Weights of a small contrastive audio-text model: mfcc input, 3500 steps.
Rows from block 9 of the audio encoder, named by matrix and row number. Each number is 50 + 10 x the weight over its row's rms, rounded and kept within 0 to 99. All counts start at 0. After the name is the row's rms in percent of the matrix's.
# c30: last pointwise conv (encoder.blocks.9.c3.0.weight, 320x320x1), inputs 240-319
c30.148 116:59 52 54 49 59 37 57 30 57 60 39 62 44 51 54 57 50 69 55 48 41 58 47 48 52 67 51 58 38 46 39 57 53 31 38 48 74 57 40 47 39 72 54 64 43 42 55 73 49 43 44 37 62 53 52 58 58 67 36 54 62 58 55 33 57 48 45 46 60 41 55 58 64 54 47 50 43 59 72 43
c30.149 064:36 35 44 61 54 45 53 40 66 52 35 50 66 50 37 38 43 34 48 34 44 44 61 37 52 68 55 71 54 57 42 72 50 48 51 56 45 53 65 61 53 49 54 38 60 39 51 51 56 60 52 58 54 51 34 51 56 53 43 57 40 48 50 35 52 57 66 30 67 73 40 54 57 37 59 46 48 41 43 49
c30.150 114:65 69 52 61 49 51 46 68 42 41 46 43 33 58 48 74 50 48 26 44 47 50 38 24 55 46 55 45 28 56 65 42 52 44 33 50 58 49 40 56 30 49 51 58 55 48 37 56 55 34 55 57 40 50 53 27 49 28 54 43 46 59 28 30 49 32 32 51 42 44 70 40 56 59 40 48 52 46 63 53
c30.151 117:56 55 57 50 41 50 40 47 53 43 61 49 43 40 49 45 48 51 52 53 51 39 41 54 42 44 43 51 53 43 51 52 51 52 42 52 35 38 44 48 51 44 45 39 35 51 33 26 32 42 35 50 38 37 50 52 40 49 38 37 38 31 49 54 46 44 52 61 50 48 53 36 33 48 46 47 44 41 46 36
c30.152 114:52 74 53 48 41 45 30 85 37 61 43 41 48 26 69 84 39 56 30 46 48 73 47 28 49 57 43 46 37 31 76 40 45 45 52 39 32 23 47 52 33 48 62 53 37 51 50 35 44 46 34 38 34 41 47 34 33 30 67 42 54 35 40 36 43 46 42 54 35 44 85 39 51 49 43 58 39 71 54 40
c30.153 091:51 51 53 70 53 47 43 55 58 46 46 51 40 40 50 54 41 58 48 54 45 48 35 54 52 49 45 70 45 44 57 62 67 47 44 71 44 52 41 50 63 46 53 42 42 52 45 44 34 37 49 75 44 42 51 42 45 49 55 43 39 46 39 45 51 38 42 64 60 66 60 42 43 54 42 52 58 41 43 44
c30.154 100:50 55 50 57 50 46 36 48 52 46 70 56 43 40 47 43 46 54 57 67 56 45 44 53 50 44 45 53 56 40 55 49 49 48 48 49 47 42 46 44 54 53 45 53 37 56 43 35 41 52 37 60 52 41 67 54 37 50 48 43 46 38 56 55 51 43 51 75 48 51 49 53 39 67 49 52 47 44 52 37
c30.155 066:56 48 54 46 47 55 37 62 29 42 42 39 36 50 40 52 50 45 40 50 53 32 34 45 54 40 31 38 42 46 53 46 47 51 46 43 49 48 29 33 53 41 44 51 51 55 25 52 53 28 50 49 34 27 56 40 32 39 40 34 23 53 37 46 44 38 50 33 45 47 43 32 59 57 39 40 53 17 54 53
c30.156 120:36 70 49 45 38 49 41 66 39 59 49 41 48 31 72 74 40 55 37 50 53 73 50 42 52 49 46 40 44 26 66 36 30 42 54 32 32 34 54 41 40 52 49 64 34 56 65 29 41 59 32 35 54 53 51 42 38 43 86 53 68 37 51 44 49 45 48 60 25 42 72 63 47 49 41 75 42 70 41 39
c30.157 103:67 66 44 58 34 42 38 54 48 40 59 44 47 33 60 49 49 57 32 66 46 58 47 39 56 37 39 49 37 33 59 46 49 41 36 48 34 44 47 41 34 49 35 59 41 55 44 41 33 46 35 59 43 41 69 37 43 42 45 42 56 31 38 40 38 47 34 62 42 42 58 39 35 71 46 55 49 52 54 36
c30.158 101:70 73 47 54 45 37 52 53 45 38 53 37 38 41 72 55 32 66 31 62 42 63 44 32 51 50 45 43 39 37 56 43 42 36 42 46 56 56 42 42 32 60 38 72 39 50 58 47 34 41 34 50 53 46 74 40 47 43 52 51 72 47 40 34 52 39 54 67 51 34 60 53 41 71 39 57 44 51 60 37
c30.159 112:33 38 39 37 49 46 57 46 60 42 40 49 64 37 48 28 45 34 34 49 45 40 60 26 56 47 50 63 46 60 35 68 39 48 56 42 43 51 66 60 46 44 52 41 55 53 50 49 56 57 50 51 48 50 45 36 54 37 40 48 52 40 45 40 51 64 55 33 65 56 28 52 48 43 62 50 53 44 55 55
c30.160 106:50 55 50 41 65 45 55 44 62 32 46 58 46 48 56 46 54 55 59 65 57 50 48 53 55 54 52 52 43 51 41 57 46 40 36 47 49 59 46 41 30 69 40 76 41 66 51 53 40 51 49 37 61 53 61 60 54 63 58 52 73 49 52 36 60 49 58 58 56 48 41 58 42 54 50 52 47 44 60 46
c30.161 084:68 51 50 72 44 52 36 46 38 47 62 58 43 49 61 55 51 57 32 61 45 59 40 44 67 41 37 40 37 45 38 35 43 43 41 50 51 51 37 32 38 55 38 76 55 51 49 67 50 43 53 60 46 42 74 33 44 40 41 39 62 45 45 44 42 40 33 54 44 37 54 45 51 74 40 57 55 62 58 49
c30.162 089:48 58 45 19 50 52 49 53 45 50 38 44 46 58 51 47 61 56 50 55 51 51 47 49 54 48 65 43 44 59 54 36 40 50 44 40 59 48 50 61 41 52 59 45 57 68 45 57 54 44 59 30 37 62 49 48 59 52 63 51 53 56 45 40 47 51 35 53 34 34 50 25 51 42 50 40 54 52 54 54
c30.163 097:61 62 43 55 43 47 49 65 37 56 42 43 38 38 59 74 39 58 32 46 48 65 43 43 54 56 47 29 43 31 69 30 48 50 43 38 51 30 50 50 44 52 56 58 41 52 58 39 45 52 38 47 56 52 56 32 36 34 66 52 50 43 50 48 45 39 44 58 24 36 72 62 46 58 40 54 41 72 55 45
c30.164 093:67 63 47 63 42 44 33 51 47 38 59 47 36 30 72 57 45 58 30 57 38 68 40 31 65 45 36 52 41 35 50 47 48 38 44 48 37 47 39 42 36 56 37 65 39 49 52 50 42 41 37 55 41 42 71 39 42 39 41 45 67 37 42 36 46 41 37 61 46 43 57 37 42 79 38 63 48 55 58 37
c30.165 091:47 28 51 64 53 56 43 40 38 45 45 50 43 50 35 36 41 39 50 49 43 35 48 52 53 43 39 42 57 49 36 44 46 58 61 58 48 44 39 43 51 43 45 58 50 46 45 53 52 36 54 55 44 45 54 49 37 48 36 48 37 57 46 57 47 44 54 40 53 52 35 46 49 55 44 51 51 30 27 55
c30.166 089:48 45 50 64 49 36 39 50 53 52 43 71 40 44 51 51 39 54 40 58 41 55 43 40 53 64 45 55 34 36 44 58 43 34 41 52 56 48 47 45 33 71 50 74 47 48 45 59 49 48 43 68 60 45 63 41 43 46 42 45 67 47 41 40 46 37 62 56 57 44 45 62 53 80 39 62 45 56 52 46
c30.167 110:40 51 45 40 41 50 83 57 32 56 51 52 58 45 42 55 47 45 41 43 59 44 57 42 50 52 69 40 54 35 45 36 61 54 45 46 44 71 51 69 61 45 68 50 51 43 39 52 49 38 38 44 57 65 44 44 81 36 54 60 51 46 42 58 46 62 63 38 52 36 49 51 52 40 62 46 42 40 67 45
c30.168 066:43 44 39 33 43 54 49 44 66 49 57 58 43 45 45 45 49 46 82 59 61 41 42 69 51 38 55 38 56 40 44 31 35 46 50 37 51 54 47 34 42 50 37 58 45 71 50 49 45 52 44 28 58 53 61 84 51 80 59 54 46 50 63 51 44 48 28 56 31 37 45 49 52 53 45 40 45 43 51 42
c30.169 103:68 55 56 63 43 55 47 57 40 52 70 39 39 47 60 51 34 63 54 52 49 57 41 57 50 47 35 38 53 38 51 41 56 60 40 50 40 50 32 37 58 48 45 54 44 45 42 46 44 37 39 63 30 33 58 60 44 57 36 28 40 43 45 51 50 34 38 46 48 41 61 28 38 60 48 47 48 58 59 40
c30.170 102:72 72 54 62 51 47 43 66 45 56 51 52 36 49 70 68 49 68 46 56 42 69 36 56 54 47 48 43 44 33 69 37 51 44 54 52 59 43 43 47 51 50 60 52 41 47 60 47 43 50 43 63 51 49 54 44 40 48 66 49 49 49 51 46 46 37 32 76 40 50 72 60 47 60 41 57 51 62 52 43
c30.171 104:73 72 46 69 57 52 40 69 51 39 52 44 48 42 59 73 48 59 36 60 37 61 45 46 59 57 46 62 32 50 67 58 61 41 28 68 47 34 41 64 45 53 54 55 42 48 54 46 45 37 45 64 39 47 63 38 45 42 42 48 49 44 31 32 55 48 41 63 52 57 72 39 51 69 45 55 47 57 63 47
c30.172 101:39 48 52 40 52 66 13 44 50 27 47 46 58 47 43 34 62 31 43 57 56 45 56 40 59 42 45 48 55 63 32 45 46 63 48 56 33 36 55 41 40 37 28 54 59 61 40 58 64 56 65 39 38 46 58 39 34 42 39 46 42 60 44 39 54 53 14 43 43 64 29 36 62 51 54 47 64 33 44 64
c30.173 075:63 67 52 43 42 55 39 44 55 41 62 51 35 42 70 53 41 54 56 52 53 61 36 57 51 43 35 52 56 49 43 48 62 56 44 55 45 37 31 32 56 53 38 53 46 55 38 44 44 41 45 51 44 31 54 62 36 60 42 38 61 44 45 50 43 34 27 66 44 43 47 38 47 55 37 44 48 55 52 48
c30.174 079:46 34 51 63 58 48 74 44 58 61 52 64 58 64 36 40 44 39 58 59 55 39 54 50 50 56 72 56 54 54 39 52 54 49 47 51 62 66 57 72 49 45 68 44 45 59 50 46 49 51 44 64 53 66 57 56 76 58 46 58 34 49 51 47 58 61 66 28 57 53 36 49 49 56 65 42 46 41 57 47
c30.175 076:67 62 46 47 51 50 52 65 41 50 42 46 35 56 50 72 51 46 41 47 44 48 43 37 47 46 54 42 37 47 66 43 56 44 42 51 56 44 24 60 28 52 64 50 46 50 42 46 47 23 48 47 39 47 46 52 55 46 52 46 43 49 30 38 42 41 39 48 42 46 68 35 48 49 43 41 43 43 53 49
c30.176 089:43 39 38 38 38 52 46 50 39 45 44 38 44 37 38 45 46 42 36 51 50 41 39 37 51 37 43 32 38 48 53 38 26 52 54 40 46 37 37 33 19 49 38 52 51 56 44 60 54 32 47 49 50 45 56 41 46 45 59 45 56 40 31 54 42 44 55 44 33 37 43 52 54 60 47 55 51 37 46 46
c30.177 087:37 43 34 44 51 65 30 41 46 25 51 54 51 42 43 30 62 36 41 48 45 42 48 47 67 28 38 43 61 58 34 44 45 72 44 34 41 43 43 31 48 40 24 50 70 52 42 69 78 59 64 45 38 41 51 43 36 51 48 45 37 50 54 42 56 43 23 42 36 45 35 36 58 45 53 49 71 37 48 68
c30.178 121:54 45 42 18 65 50 65 50 47 44 41 49 71 57 46 40 70 46 45 43 59 43 68 48 41 57 80 52 54 60 41 54 58 56 52 40 63 58 70 69 66 40 52 43 59 53 54 61 59 53 56 28 54 77 37 48 75 47 56 76 45 52 50 47 69 74 47 33 60 49 35 49 55 31 75 42 49 44 69 59
c30.179 103:70 60 51 40 55 41 45 50 50 55 55 48 34 42 70 66 52 73 47 56 55 64 38 34 51 62 47 52 25 47 50 53 37 33 38 42 59 38 37 42 34 58 51 55 41 52 58 58 38 43 48 45 56 49 61 51 43 53 51 49 54 46 49 29 55 37 50 59 54 45 67 57 46 54 37 51 53 69 77 47
c30.180 123:55 65 51 53 55 52 46 66 58 48 60 47 47 46 47 48 49 50 55 64 58 40 46 56 43 55 47 51 51 37 63 54 54 54 41 54 55 41 41 50 55 47 52 46 42 70 39 34 41 47 37 48 47 41 62 53 41 55 60 40 43 39 50 51 47 47 53 73 47 60 51 53 41 55 50 45 46 39 48 40
c30.181 106:75 75 43 54 42 44 40 56 48 46 56 43 40 38 76 59 34 71 44 61 47 72 35 45 46 41 37 48 40 28 61 46 50 45 46 53 46 35 41 37 42 55 43 59 34 52 47 40 34 37 31 58 40 39 66 47 45 47 47 39 65 38 36 43 47 39 41 67 45 43 65 33 39 69 41 57 40 58 63 35
c30.182 111:72 60 44 58 45 37 53 45 51 47 52 48 44 42 71 50 44 69 34 62 41 68 45 34 52 48 47 54 27 42 41 49 45 30 38 47 59 62 47 38 32 70 39 73 43 60 60 57 37 47 41 53 52 50 64 40 50 50 51 52 75 43 42 28 49 50 46 56 54 38 51 48 45 70 44 68 43 61 67 35
c30.183 103:60 60 49 52 48 45 41 52 41 60 62 45 31 41 75 73 49 61 44 56 57 69 36 35 64 52 44 39 32 50 59 45 34 41 50 41 47 39 41 45 31 49 57 56 43 49 65 48 43 48 48 63 46 47 61 49 34 46 63 50 58 44 53 35 46 34 29 60 40 36 76 54 45 62 37 54 58 77 69 50
c30.184 097:49 42 48 50 53 55 61 36 52 46 30 45 55 57 42 45 43 47 46 33 41 46 54 47 48 73 45 54 54 58 61 76 52 56 47 54 59 53 56 44 51 55 48 42 50 35 63 48 49 55 46 50 67 51 23 41 42 39 49 57 41 47 54 65 51 51 93 38 74 68 54 83 44 36 50 39 50 59 53 45
c30.185 093:50 55 45 36 46 49 40 60 38 47 37 41 46 54 41 60 50 30 46 42 47 45 43 51 52 40 49 35 48 46 61 40 50 51 45 49 53 28 48 51 55 33 52 28 56 47 40 57 56 46 51 39 47 43 33 39 43 42 51 44 41 57 42 47 45 38 45 53 37 38 60 40 54 32 46 41 53 48 44 55
c30.186 101:34 42 52 60 46 53 33 46 41 44 46 32 62 48 41 39 52 39 52 51 48 38 60 48 67 31 27 33 63 50 37 36 47 64 67 35 46 49 64 34 56 41 40 53 66 55 40 65 65 71 54 65 39 31 54 51 29 49 39 41 52 49 62 56 42 62 34 43 35 39 41 36 60 60 56 58 61 38 38 56
c30.187 124:62 70 48 51 44 44 30 66 43 40 46 47 44 32 63 62 46 58 34 56 45 55 46 32 52 51 44 51 27 41 62 44 58 37 36 52 29 20 40 59 37 54 56 53 46 50 47 39 48 39 47 50 29 42 61 35 40 32 42 44 66 42 35 26 47 50 32 56 44 43 62 33 50 67 39 58 48 43 51 49
c30.188 120:44 70 43 38 52 47 34 55 56 30 54 47 51 45 59 41 47 43 52 64 64 46 49 47 53 38 38 54 42 56 49 55 38 40 51 42 43 41 43 41 40 53 38 65 48 61 42 47 40 41 52 38 43 38 74 53 35 55 48 41 75 47 49 45 58 57 37 58 48 41 44 43 47 59 49 67 50 40 41 51